A small image classifier, trained from scratch: depths [5, 5], trained on gratings and oriented noise at many angles and scales.
Rows from block 3, named by matrix and row number. Rows with one number belong to one channel. Each number is 500 + 50 x the weight over its row's rms, rounded and kept within 0 to 999. All counts start at 0. Numbers have three digits each.
# convs0: first 3x3 conv (model.blocks.3.convs.0.weight, 64x64x3x3), inputs 48-55, a 3x3 kernel for each
# convs1: second 3x3 conv (model.blocks.3.convs.1.weight, 64x64x3x3, transposed), outputs 48-55, a 3x3 kernel for each
convs0.8:480548540515488498487549500447409370473512492590611535557532510502529515595643580445464468532538476566524528377383380417460457566592544515527501513519511423473503530547477488455445440468449516537541435488475469481442
convs1.8:527490510488480492493470470339340315436467466468525513490465437576522497578522497457516575500538601432474465410447451366414423438463473474500478451475465444490532620604551619608585506517502560511487552504463537501522
convs0.9:503531493544603496510558523444478527429430525529452508461422413414472491493522483526555489473555479535512481545537468527419515549444497414550594306459597385465607477482545455447558544488520507525507487502535503518522
convs1.9:406381456456415419488513442523562553505532492484519471566559480482399418436356416463505492470520529501541575519537471548532504474555534396365448439423467419421467524479473543501474485544499515473574537480581525469566
convs0.10:496459512449509451538504504491591489478582533452472431468477485514472506470500501509478479500544575443440484474514516462451576454441450486491518473507509406445507548435444558474412594535543529485403528465379516535554
convs1.10:574526507522574535518550522470513605431462574496475555541509492550475462508487465462482474554478438545490461515463562545402518579480454479514588505482528469472484504536556479551554430533479451432427463443419482477437
convs0.11:520462416505503454487510452469446526462487607418535618438436509536527491542491471490534456477480405455446426600563472596504421594447445450532493486579523466533488452562662500567618490464554472513576517538605502501551
convs1.11:453573558507535473514530464410516474415569447458572399424461470496506493495449490474455512462489526492512537443507525495571539548554520544480455546492514581504544433467537432500521413487521573531537559531560576463529
convs0.12:430449414424175247371226227538531514566544516510506507504480508483503582446485488421498500413565548440530506419459537457489509456536477560523512501547581467547559513439487462447497490459537488475513511468491489479471
convs1.12:638737561682631541523475487409450507473503528430457486480478435486485502520519472586571584558542542474466507460443476463404421439393466475455499487463444480461464603578521582525447539470415464438472448478501402422444
convs0.13:357444407368328368592708581502533511455465515584558496560526538511508500504484538545560531558618566456466458467466460539588456432424415478495488466451426508550494516556554539468485477496496462444491489493482452449537
convs1.13:619551560530642586480551559480487454529592567479525553554522527472499467475446469509528506455556499427471505525494542497444462568524470486511501575591586512551498554540520539518477461492459553512539502537499555488534
convs0.14:435468488506522453420472466495490550529500534528483481409435454466522531497499488557480419567541384565550460537501410595539369692549500473536479497512526482519533428454524443528491423468540489506494516490505523510505
convs1.14:472514501484482552456531487535550402613644506524616510525551586488530543423481534560533523461413490468413486428484440383506498438482445505472440492439456435451481487577594477532596534545566503526529501482552469469531
convs0.15:513552533465453461456520510479499501544619533519554496485593559540534458492470420488430367523417393537482442477448509497464526553482544514477475547510501515508480443510511453495439414373426512474471547538491529503456
convs1.15:452443479412386469484471455614595585616564566590599538522562625520445479487384370502494560463492512487459516533569488558553495511523502470505467414553524477556540520509519478464513492487519512510470560561517470513447
convs0.16:504521438616518460577502500469493458428525526409522561561535501514512516547508497488458542488411509493413577476428444501527452535512449660487458717517445670552462468488488509540516506529472465547455473583493469549462
convs1.16:512422358511457430538507536454404432480430496477450508460456481452442470384439482472501454517499453513498492598558499567478462616572524487553572449534560421409413464482543498506507514486514466575560416532507385473504
convs0.17:477475460555631529562413416476508548546587473471415445569594537497450507514524548491507483466477486484492455544488501478485473480527513477473469500522491466445468554508506432464445522490490486517507471487552528506414
convs1.17:469493606536603475552457513501517536560546580510552554534562502531489477444510550453491442412407393510549536567531462495459440498527515483510567495414465556555583536514529503475486513532505521505523463484462446500522
convs0.18:454504519492491499507517521420454458497502533523504511531531542499448494562555597452437427509459462562540531453442456436436456548553543507548555507542513463466437526538513479483469422439381475456491461470446436456480
convs1.18:496500515525562540448447497437451476544510452510559549596544513572557488606562492543532507487468483407374380528574522493500524428448444503504408456513463487528520545559532475506555464496517488499467500503453533516502
convs0.19:505488546515414457557448476545539440534549480517519495458445427492482497480489450531493515555513579546494501503486494469481496491500527462470434493496455431451405589589539585588512575609556470532483461565523453579486
convs1.19:447444483414436476490427510421427420494450431416382379533519537556503527484479472414501452391468490422505463526560523471532537490510489531458504540563514596548508555513501564530525540507507502508477581533506550540514
convs0.20:444327587423369641417473626508437490549475526572542531461548486438575507481563506497481499496477501492506470519544464520472500450473504512505498513490484509453501543524527557556457572525387503504503501460514485502575
convs1.20:556608579523604602567582589488521506487581531481547563592569577572561511573547566439471471448400446480463463630475492562486488590483528427499485454513556482456469539507443543549520501514483513613574537596493565542580
convs0.21:453478511580627508477531575444446547442448547468454537409421447418495482439503533448524487337444413410397462503524470424510503571592515489525437568545451525506485474490494508491478507513475556528537569519517602504496
convs1.21:534434462509519490617569540425427424436478472451477471555553494560514501519511500517511503570426426530457436487473493470433488445425407511560526487529516421498527468515557505570580507511530538481478521450455516482504
convs0.22:661465476658588421663468401467550528500465490449446459441463509508434470455434516475550550468490595413469599492506523484471527482506484461544505463537488503512482524505435528457469522509500569429505570470462556443494
convs1.22:467597603447721584495616572483524458540595564502537569533527452522514475500494469505481463489472496513467468488498431473509478483542480476567495535527540544502523442492479447566511451582509515556523522545546522553478
convs0.23:544537504464497507480504532522539476535568474483503422538558542523498488437410417548576500534532467449420401489575538502527500461518465472487503508546569464544535457466471471516489444486446522519482536505502505491518
convs1.23:525510489573569565505532591503491542538521608553548625457502493470518470489504466463429416463439427399398434529522511501536524499493473522545535502525537496523539515497445474536452459518442496470543492526582473507597
convs0.24:498526522504474603521561481513514482515518468473482438546461462493443462484489473506503564473495564542513514465503479527548476459494479466499450422558517493541522479472500535455465490448490539528456470496478506494508
convs1.24:497572506494524454554605539494537515500511481452469438532433500497466533527532561484491515522546562516535554521555543483560545481559539523534477565582503513510503498519490553569518501530491518436397457381323462423392
convs0.25:538465515473501484509487495482547562473522465486523469515492416543543460590563497553513472530492478522476435586519471567500429568505424462492523471515502488518523518504543476526532446489497449494516500530529525514495
convs1.25:492449476519478492526503495477428520526454524497506518619553467521519524424451529536525539523511512483526538538428437550419385530459473399520586396457552432427429519504472561501476564522504420478540459533570480528558
convs0.26:503454465531448524501579609555504565497490517491536571518564512562528508509453421586445434540415371561522432410436391480469381601653583470478518501509494458467463539541473501513483504471511488487492457506545505489527
convs1.26:504464498468464488517504652452491500534473474475474482530550558489504472471496433488468413538512517461484400458548520537561490522487452535497521600552600574577568432485470464480512466502456373397455460493429509499501
convs0.27:366407399347400375355389387379508382493630485428548419486510488484498496484510503515517492512488492493468499509498490536514520539523535423533506492598533448535495547545625523554581547542598614593577575574570596569545
convs1.27:533518527506472450506498501477483503488497509543528557515511542471444498475421493525499516435380407471427441446489491433476479422476508545518506535528492556509523417501509417503499426519535514515521575567540607586564
convs0.28:536554564496466550518569495485482483538542482467496515483468494467486498533553551445457439540540482381524488471496483570578508424447505490509455496523557466506471512535552513528564510532514424449500417363479458483570
convs1.28:464543459555489487446497507557478462506458498470505558588574534533420453512518483459466521468492550516493548550467445542471504551519568497588558470496524487519501428420407417444459479482462493479543457485496500513529
convs0.29:536555490481526512518538525458476490472480446472483509517530506517545462502532543416512521390576545440536498392372534343504668388506577476505483472504496504549489531567474584581435529441408586482485522448483521459474
convs1.29:473447462477519445513529443483535532535567648509468535549557551526584586586592520501515532574552521581556466478546598498536497489492465477523544548575586589545558642577479723649488568540472398388496499448497504471491
convs0.30:423412360325427410453366414456465461490516479470475446500491467485494494515496530548518452548523473487449461496449439510467507474566554540533480540529465577514491482486516459465479471460447546526572531523579520541512
convs1.30:450583468507576556455477468552458484521405468518392429563497523522456500500456498560563515575574521504497461517517501496499485508492515528450425539500475514492512457448459559505399550475391430460467429457452527469481
convs0.31:500484472472449490453530518517503476547527523507538539570559586662581591622569549593550429535456404496473523547608571528520448465412420508530502489482503437489535478495499495468523519504587537573568474470506530511540
convs1.31:547514565505502511540416470535497503474421403457420455542590612597587594516551554577490421537422379500478501559463438435328396453451472476405450393442527450547673525538548469529527498516514507541535534537507568486483
convs0.32:549664550468572534525503543541489458497455431486410384473431489492496532475460519428470512543577533525561533517492599489490608499524613473496477485558543530571564509425404442375354505386421533476530553519540559522532
convs1.32:442488568499540551604546551585524538567488535567570555438407493495469556463441502418435474395397433406402413441519525477582513490539454550509487574520470546490447473539508516566479435514426490457519606604619573618580
convs0.33:509458519508599575477448497475459544545497545595526537460463474527514476534519564502617523467590495446527461488441461500506548442422484473547555415452524523520547538516456503557537438474533489476474473503572494475542
convs1.33:458472466574497506487458445564546556499530547469506539571541517500491523456449506552541537536553585520499578485559499474580481478564427466512572545518559528533526475505445487527509446453427449475482434396409502517514
convs0.34:502489443519494470515441555496530500437529527444519470460537537456463505490467521477412386609488488555482470564547503607578447572560463570500479493527495526528580480486558442458523452447566404476484472540492475565569
convs1.34:536472479505532536477528611550523479547479449536576530573513476560512479540515544522546524493527508438487547473458450455466464423404462537543569482536560479493499472562539502584592496604546588528435593598557586587562
convs0.35:441483488485530489496499564545496462507508464530504481450524491460547549485521490389532392403552486401523465422469465399480418435451420454479504454451515495471525550487486519546531508483535507465468545513521548532507
convs1.35:514530515529553531511549529578555466499523453464515453477509511450423402516499440528494574532556533537484467604595591607514487660583561477487541428538535473464466494498481473439445475484414500487512567566573507497499
convs0.36:461444518502532562545550577580576499523541468462471474454419413372388437396442457591575500511500402401412367660686591523515400427410348435454444500492457506493475473448485466485477514526511506497439506484443479502465
convs1.36:469473457388439458458456492481594565515609570460481424609607651577612570718657564597544522473491509496500529397466457452559485455506502419482506487509487468503460534529550590616607589653675493530516484465418496435402
convs0.37:494520555491482423519472507495479529534476449466519518516499510498507536557493474456524437476536444505529519485384517504539575458461540500476520490426526530504538415400608478499522481458483508402557525446535528469498
convs1.37:421467490357410454338575459482493489415450468454474502485492591465435520496490479521401523557393477486451514524542469548493444565498480475444418392507417506467467484548533495544508485582531454420510426474524452487481
convs0.38:459542470583480551537578503521539476469468464422445424500498480463489489471485440513536466528441469539514516572655569557606471484423348632646549478521469459476436512489475526484492561539568534545614429514539522525607
convs1.38:519568487562510522553625558513425435421418425486498493449494556458551596470558557500508435457439427396475425439476522495555561546551517440429475423511498459504538454468404467443500450492464535459538508424558560597570
convs0.39:523522473551592486542510489435504473515569516450500474517530487479488474461500487523471486547533506524533509456435487529526522504527518460470470566585557552509507516522502504535544493530537509528474548615571526580529
convs1.39:491453484523439448492478496460501456487553471539624513503556518527511485473469453559535468539504428511469449502516481491470474461469442481483539531545604405505526549531520592551531567494484468508505463539524492554514
convs0.40:563470485486509486499477530430496520410488504397465504486630589520570542492454483447462522450518555458546532465494474410466591342445625550498446531498425536493422509479491473522503449511474530496486508519487485466455
convs1.40:510507487510541448578503447456450601410453604393499605625513524527477502454418492451408475441385456439430487492485451488546505453447469458433482460508506404420455478475471503541564491525568407536554476541519514472498
convs0.41:459474464497537458449470457470494615516477575492414487488476497470452535416458526444555564369525593407499552473512582417483598470484503488518716501525701513519641502496433491502457507549491461455473481485511496499516
convs1.41:487479483435457483444449418549578483510533446454492406515457420503435369482416434472488489496518449492506448489491472512517465506518542378406395506497467508518488625541582613554535579540574548535491577554510534496526
convs0.42:464519386428392479497529484403500535478531592473520573527517506535514497458477458469570527551485466488534501377413429494575460398418390570628501489585542548568499432465365492485402446493425468410517463484505523520566
convs1.42:496529477517532542549497413514484517522485490554534481451513489479461516530515507539546498511543549512546488486520497530480475521579583438387334432524486517616490552469522513396432512449454500435448491483480523502512
convs0.43:495459427526577613520423481538552525522440510506490499396347466574608548534520559499543486474580523403446470550575512394397361569646557516515520462447459530540536499505447475460518530549487534490510445415472495538548
convs1.43:539493524518498500495533513540507518522554488539525577508477478445432444451419455515525602527517556570521564478483476531497500531506566481494453550495398563496441480487502449513477484496496460539540476467519554563522
convs0.44:479511513464506546484421505469433474559502467662593503508569492464480477477508513473386395593476415604604483477424394550503443529569486429436433447475455606510483483506536490538536413484508556512476548560474524488440
convs1.44:465470528584540550502539547429500468484523511469451424484461402494525425470514484422386500467446477457495529542477498534517557562579599400464430444430526336308399491503511528553495560545515538548492534548480495523479
convs0.45:432495422523410504483393414547540569514511519493503512449470465526566495465547476477412499637606489526560447590550449538643527520638556515520475523567451511510412532554569508510519535516556447481449438507469410449455
convs1.45:533549443490512432469503465389452471440547516455505490517540529530515513521510493490511515525570576489532547411458446459460432465477457540510509498518518511519546518484507513519510506512525478430440488487460521537510
convs0.46:387424487470481596531498460508478472480466520457374464480503481444503489517506505504501414483526440396469421517489471505512494488565523607537510604596533556525476491520448491429457421438455446463483426439439431450465
convs1.46:413399442538520537482529549509515580511446552531554589462483487528519500543555490602520495520485468530494476533553483543579492441485463549604616512593590555587594532524544539532518483464505424471536469510586491551572
convs0.47:491500487515510472475498433499556475601612508496551527436412443528580519479480439533484490483455433490596501563588488554539483498443471529504476553528546496484472513514564515569500493606552468480499534481565475513418
convs1.47:463423425582536573529573505561542521534590594576565564469442420515498446492424419458489524419519577450520574561491484456476448440472421526545505490579532469548573494447446509442476509498534491413472502483471476478487
convs0.48:507436449414858589421661531480479470495516482522461453511515500515477498487483466521472490449477489481475473524552533565525512498495459452447481516512506462489523633589577557539517534513472490510509488495563477522488
convs1.48:525609445489649447332403434489528489487500500464462476457427425432446469511545518510529501484498476450475491475454459452477467502515452511531528499487504495450438511478464517429422430353361542523465502490508490484486
convs0.49:457545505495485530554443492546540493597546496519523533523478516504514551488466474517482492476397474421461494514452517545492414500511504498460420550460432594493457492487479460466487462475489509469519566498571516473554
convs1.49:406458389415498469449530524489490427534521468586578536475487433440513399411428361468431435495374455498404482554476549534462573460450516443448495383377540398335469522564517512575523476563558492505577492478530548537496